A small image classifier, trained from scratch.
Model: 10.6M parameters, 24-pixel images, arch vit, norm layernorm, activation gelu, patch size [2, 2], layers 16, width 256.
Training: 12200 steps, batches of 128, held-out accuracy 99%.
Data: trained on rendered made-up planets, 195000 training examples, 8.0 epochs.
Rows from block 12, named by matrix and row number. Rows with one number belong to one attention dimension. Each number is 128 + 24 x the weight over its row's rms, rounded and kept within 0 to 255. All counts start at 0. Numbers have three digits each.
# v: attention query, key and value (stacked) (model.blocks.12.attn.qkv.weight, 768x256, the v third), inputs 52-103
# proj: attention output (model.blocks.12.attn.proj.weight, 256x256, transposed), outputs 52-103
v.149:111144092141118126121105161100148099090145102143137148106152108112156149137150128150115102143115127111131126180120118126110125071138173129084148158131119155
proj.149:146120144074112122127121127139112119139105149134133131157111134151140123134083146086158128127122115120126109099122149136122106161128060143165101115110128087
v.150:086134095130162106163156098129086147118122136098107125126123163103137075122135104136124123131115163081139125108115104095105098122138142162094130163120124124
proj.150:167135161144125154099124157118133113138119119171158139137125113161140128126108118135088135112121139181125142179167124111151126132119124112154128119116154114
v.151:136142109116179082147121111139119142109134096163135100128145131154091112082108139153113148153102082154122126151115101148149161166120118105126151145124105152
proj.151:110130119161091163121113122155161129122117150098147147131129122106110118150156111130100146107187127127122149105147138128106141142112129120106122141132146150
v.152:112138119122157110164117141111090131131150148109151133138162158097090083101175123139120134116100112114156141125105112194109122143150077148124145150151124125
proj.152:136114148150083146120127111132160120117101120151142112133133106163110179146091123147092129147145142144125120123148146080110131123100152136122112118103150114
v.153:122122181119137102144146096111153146129139124163127096138136108157099141073154144103120156097152106147114126130148125102124137135121111140117111138117121132
proj.153:094110083165111129140094118144122163141114151106118137110149154114123143182115113131109103168119145115123121124133117162136140118151139126119121119120154124
v.154:124148099104147130128179131139093113154145118123135188089138135084106100139141114089122101138143147126150133133149116101097132120128113109131131132133112139
proj.154:170105172176117147108116130096125159111120137128127083156122117138165138115085138155104105122087132110123134154136133133122093112119186146137131131150141112
v.155:144115104101127132079168104166115118106104155131116089112117104155114125137162102173125079141102122113151104133138129093149147122142170181146124093148125164
proj.155:109137144161129151171084124143149127111113146118117171134157155120101143117139150127097186115137069133099130115111133164074091133122053097121131144082140189
v.156:138136151134103132155139137113084125120134105094096183112121149103105110058086115120148145123125176126118120164142104132131128129095140123130153127114118181
proj.156:103132133117154131121111135139152121121119151147152074140143098164138103160127124109102134132144091134119158093102154132119113136130141124104123125153142139
v.157:117140112141104109139128090133166135131125132114144101153106138163126154103153120136126165127129120184123130115114131146147144124118071100150152144082134105
proj.157:122120118122144111110137130127114123138124125145098110126129119120105109165138145122140140129167150135124127110138095124139161123124132128110113127134134146
v.158:131144131132147164087120139130145166127156135140086148122116116149169129186153127115130103145105123145180107129122120095144100116151137110139090088148143128
proj.158:148136136117110117148133137113109104131101114103129158125100152095125141097114124123143115098101108104092126155144123154085119170157106139143145163119122143
v.159:147146137122115089149120151120146157111127121148129101138122135105143093146107115139130097166151161169135119160171110130136163117087125107113141104121120147
proj.159:105108106124132142098127112122123121133124139114117151089148127139108135135151140142115163140145075122103142097083150160153089123151110121134106167112113144
v.160:095118139134072119098111142109145113110102150082129164126128148108137137143163097140147121110116172114140096119111166143141139125113115090131142136083135176
proj.160:169116129114129129170124124127089141182142151136134093150142094125141101110120141121095119146145096141130148138141087123127127144137107150163114134142151070
v.161:128178110142118138129091155118180101114130095146140118174110128142127128087097132185126145125142146060117116105148117142122155124109151107121151158151124122
proj.161:132087145108133101137160106122102147148128116089135147122152122159122132165146155071115089154088085183114137134112126135125105109138103132132119086114124115
v.162:137128110147132169130084124144136148148108134095137099129130133132100151154115102114122124121108100107105111129126114122129113150149128107097081157108125161
proj.162:102172173153154118117133119120150082138159099156116169096144136156133132104133123125153166124110104142112135123093155139112137117107111145116161141134108139
v.163:158143110121098129147145141144137126114114131182150124101130116115136120158123098181129138133050131113174158145099126112113084122105114113141158108113121109
proj.163:125094133091139129137119129110125154135105161103146110154103130102137139132132129117105056131162143146147115107118145140134132119161144138142102151140129128
v.164:135133118101113119137130139100105132145114136133129167133126105098143134162116133125142125133156134148133121137098143145134144118128129166136139141120135083
proj.164:129117120127122131139150119142119129089150139109148073148118126092158103102119114153096100126111169114145122111154109081134130119109139118138108094129115152
v.165:171121173114158156125108130130126197128141102095111162098144097130159104136142133133131118111128136179122143097086109129117126126102122161120187132125125102
proj.165:096083069108076113130140162149125127101104150137173053164110130113116144127117143143129113143148159086155129151164129102156130114139158120122096135113136140
v.166:109118131132097163134151144117096127078105168163102128170137113114167112179085127123140150119102149059109137125090093125136089128140123115143099100105143099
proj.166:135180116163154099111100130122161113162135082097149141097115176137128130106142093141145132111117126203163144160122137124085172137102127151150129136126116140
v.167:115141123142099157089080181170136118130116123064173102148136110175118119141129120122123075147066110138142153130111134125107145150096130112124138124152136097
proj.167:140110110104137147167151113093150144130127122132094174123161112117129134096139166110124166115139133125126082151140122153186110110151128115176092130095134140
v.168:120112125105123126153181083115099091154081177123099133160113159116147129134110145144124091135115148076106134153119160125133090158190124166115118115138125122
proj.168:131138105116104127132106145147152159111153078153164094120128106111124128134132056119139149121147093171152122119117123154080166126112103115109130141125145138
v.169:152148116127106098146167137154103154111125113194146178133165159107139089131091136152133155128111126115133144102152092126111127097091149089148109126092128132
proj.169:150091150069150102098085119112142122147119168076136098146099093127125147124142123126130066117133155119132099105116147100132141143144108122158130125140090137
v.170:057090137156137095094114119112148123134094126092138097172106088138119164127085120153128091131071097146160132144111086144103128155101125093154112179096152138
proj.170:147163139157126158148102160145121120126187088152132140118139128125120131123144137105168184131147152103114121106138161129163137140135151138123140145136136122
v.171:096143141115110084157126135111151139111108141086113134141112134111121127153135149133135116086097150088090096145110136090154133146137133105130129121141129180
proj.171:147118127163148142106093107123086164156127122128123136166135138141137113130112113118123130178144087164158137116151129169115126124120093130145121106145124082
v.172:089102099116157134155119111077179135106104116107155155104138106119124103139134126125123140166156133155133184141124064144111130133084167213113151136145105100
proj.172:164124120115138112129165133172107120111123126150111066148135161116146142116124123139121105103086156105132097102145164090118141118162096080144112114128147155
v.173:112109123127139092064126151135176137094136107119117126139145093122128094121109116152116126149147123121096110153126109129115143150125142109161124115105123145
proj.173:127175130125133143172133123098137139163109120137132176123133165168082154113128139089177121089103105136121134092117133122103126112134113133095130157146103122
v.174:143118102110135132156141105146110167073132134121161163146155140122099062132133134092108142156104121182149161153120126121123088114122146103148120101106129109
proj.174:121137140122155093075103174150142145160124116142114093129115122143135197142132127118174092126139155076130105087123159137133140116150095094116142165161110198
v.175:159107101141145101134106172147135134143145109107160138108138135121090153106156122125127099167141076137135141106094179105112123096162137066129140131141125160
proj.175:118123125097115163085168099141156121128115100133141074164101132122137098175133152113171149094125167129096120163116091157169102181085107159121130144113139129
v.176:159184112118131162130079129140098166101151134124140125107122166131058149129188129140108135136183157129071118131128112127135114121121147109079146137148147130
proj.176:100108114166101120090170125114155099132125108112117161123146099154165130118111147132135151149101088117138141124119152149138125115123114136112127094125073172
v.177:137126105117143104158151113133100135139140120152144151125092130091130158144136084135118156133132149163182137113132169117131125118103111074126141089153130091
proj.177:137124168126131136104114136117148132112095138138133126128154126171100111158148153121120085139125126064086118119119114126101088116198143137123112188115116158
v.178:116143146107121134163099114099122116144125112152099121102136154114119131112148123091131157080174175155110157104133117119138120097127146134119167141105125115
proj.178:114095104157122108082155113148110116085108143095156106167099121111160114143101140157145127160097152109158106143140110102133144149107124141107129105173120141
v.179:103139155160132154097096058111114148191087131101115145135098127113134143108144127137112153105115123127109099115121128120140134162171082159143093130108124118
proj.179:118170141149130124177146171152132097113171121140135148112160140172092132108104132130162155146132101099128152138118132153107143135102145136112176163120119129
v.180:150146100127151118144166110145111147104142146135130134141116143134139101102098130166112135155160090106134140111080128143129169119110129167084106137170131191
proj.180:135141167152137111153089124102150134140070131148131127098161150133091159176159111087085117101121106138114119121161128162116088123143125100148138119114128094
v.181:148129144096135081135149146066104148151157110109120185134141104084122113142079126152142132116152161161108136099107140145117137110112110100183133120140150085
proj.181:133116103141094141128119148158128150114114146125155058146119169151136112107179143116100108141098140101125140162142070096158118151115148143112091145103107146
v.182:047150149170123153120066129134122163176118130076120135126109122145109181100111122124121115100155094173133094142112108156143136164112121144112123143120133142
proj.182:166143136133120136135157115119103110122176106167111125121167106146133111120142130124137170151133114101118157123126130119134112107116120116132160140113148108
v.183:172109110118156149155142127151094145103112125105160145086165168142095138116118126104114152137152090148130145121127121177102113124102143171127118141164109113
proj.183:113154123142138095109131128147178104126108120147099117116125122159108144129147122126143119122099160098121128119124143099130140112150125107104136126113113178
v.184:136124110133115149118126155103119139109136141117137172097141168116121118131126107120126135126187147130145091134128105137150135122101136162097133178116118161
proj.184:113171140127134131133147093148151106146125103144085121124137098156154158111145144118096161119096118122118146132131141152112141158150116105121142104119117122
v.185:133144151101135107137163103120159087076153159112118136110117142135130138124154149148123114113129142105093111163150138123128111135141150143107127138134109174
proj.185:133101097157117135156106126133107190151065124145107115133098121082127132137083124141117129119124131152155145081133122110119156123134105119145114083145144114
v.186:152106138104146091111153105102170122105146122211121166104109096155110091103066116149138140139189157158114125101147158157133120116114148101135107129144132156
proj.186:128128133159077141172118138131108150139121136079139082158122155086143119162179119123118095124133145083143156133124105084111145120133106134155133124121113125
v.187:158104165122149165099124137174107132134119133173096132117149118157088140176133170140136113113095135116121141169135124134113130101120108199138118104118138138
proj.187:117156099163126117134119145112172119096139106099160133153092162086138088099107111097170148118144100122154121109113102112129130150138151102100119147127113132
v.188:140124130106111092105092132110087088165112125124082120127102138111128097144156156133124143154132147083138129129116175150150136112159106134149123157123140121
proj.188:125134147188154146150149121140146100094140094100138158147157133118134135100111112129150129091105129162109109117127096131110119168105142138115126119108130102
v.189:103144127131115151132131104116101136084135106081150118174116093169173121111157122102140132136157095149131093145133150106142147118100122160114103113125130177
proj.189:141123148124118109142083146128126140142134136179106082099142134103087133141121118140112141123133140142126154151118099157128116130126111110114160163154180083
v.190:119159138155181165116114107165087160184095121155103091094091114192122169130115101111120136153117093142170130176108087117115150138133116172175126154108118111
proj.190:132124128161101110132119141115165062093163110103116171129126131108103136123128141136168153108139151104104145096120172131138142116125158102090140146160150153
v.191:105115125118105136141087069118134099099116135154096118138091149090112174156156140142134134088114111101079098111121141081143132148149138155148131105115148123
proj.191:128169148154144142119141168114114122175125123112147146122168111156130078078122098153153135128125106178140145130097130169123133150077104104133100139128105127
v.192:122123123112063139115148057128099129123121147148102122104165133122134088115124156169134143134147160077127128105123125119125174115163113156153104133115114131
proj.192:141168167132172084149121174121138104111148081124175134106106102161140141131125076139127098147076084142101120125119124138125116109096138127158175131117121140
v.193:133123134135117128179202130174130120113146115151111120119149085134172148121102132137143087126102163149164134104139123093128124140132135156180118123149131115
proj.193:152117139115124129102095134099108097118118124119161160147109103116069114158160124185123107147086093069097122124125136108116129116110168097135141152082126142
v.194:113142131127161128118098179119091137111125154105140153141177172114107136136155128104130131133112112133123121158118098130131124131130147103135132115152139164
proj.194:116115137102109136146142113152146157140137112148089108113109124125151109124098116106145110135150137092148111133135131107121110141130109135096122123141145154
v.195:092119172131141106174164111127079138099103141126127139172139123120160170106109144135113131117118182104133138111184093122137099113099131140121115072093137110
proj.195:154143119127132122116134162116146127165147117135106132107124129140107074143108125138175118163116057145110103120086134159126135131151112148144138193148089162
v.196:111104152107108134121098115103119091148108114116164129152126137148149162102107114135138151085146155107141094158131164105142163154145085131110162175127143102
proj.196:172146112178138104138141110134126141109115161133110124110141121103104113157132148132092136130132115161128140111100121167139103119139145141149137100132097099
v.197:126113125137150146149096155123112131119119098088145159116164133104085107187189103090124088132101153105152142140129090107118130160180117125105111151142132180
proj.197:104150112122110150123141142153137141115135162176105132159080119174167114105114140150123150111159129112113089151152130086125102099093142132123118131140138146
v.198:107169118141142142075074127106154170144151130123134149137100151141102109130133133114129145127139052177105099145092142154129128134102139105122120107127141122
proj.198:152109107149095131170147126141129121125113155132138066135143169099134149112128141136076130109112191100158161147135107116147173147140097124110124133145125104
v.199:125148135162129135106114111112180143090121128088128132166080130120103169118125121133138137142159094140114132124094153142135117133145139100127141096156127081
proj.199:124100099111116147132100138137103124164123165145117098139144146127148121126141150097071148090150165145148137155124135138128145139122099164138121131137137105
v.200:112098144116142115114068132094123116135125128099157135116120133140096128115104151129129142175111108113117109133140135109146120156140137137143115124122117135
proj.200:117123098136131147139146122137148113142117140139105126156156131112156165120110119085074127099157139137166187083101136152106128088127141122110137100161122098
v.201:126111127105165094155130091138116156133147153124115106114152130177087159094130121104125190170100140132104132108112124133159100134094161134122184130117115170
proj.201:142104098150075134095135157131135139147121132126091145141154079074145120168138131138182124113165123135106157128153141139130146146154106138139131112145140119
v.202:177130123129148097116119116108139176151145144123128118098138130162087155148125139149118157162148083138101148137125184157122141184138154127100103100116130165
proj.202:076119092132104160132103153146141117136103125123102145146135107068170159122131110067144148101155171168127140108118110127127097138129113124149160123151135077
v.203:105122131139150162101106117156150171111131073103149167112101136135123078159161151091131116119107069172148113146122120146149151128120109140144130101123140110
proj.203:153116118096124126157125131070107115154135150132104089148152133106154195077094150151102149126163173125129158110114131097104116101131137121130121129167131088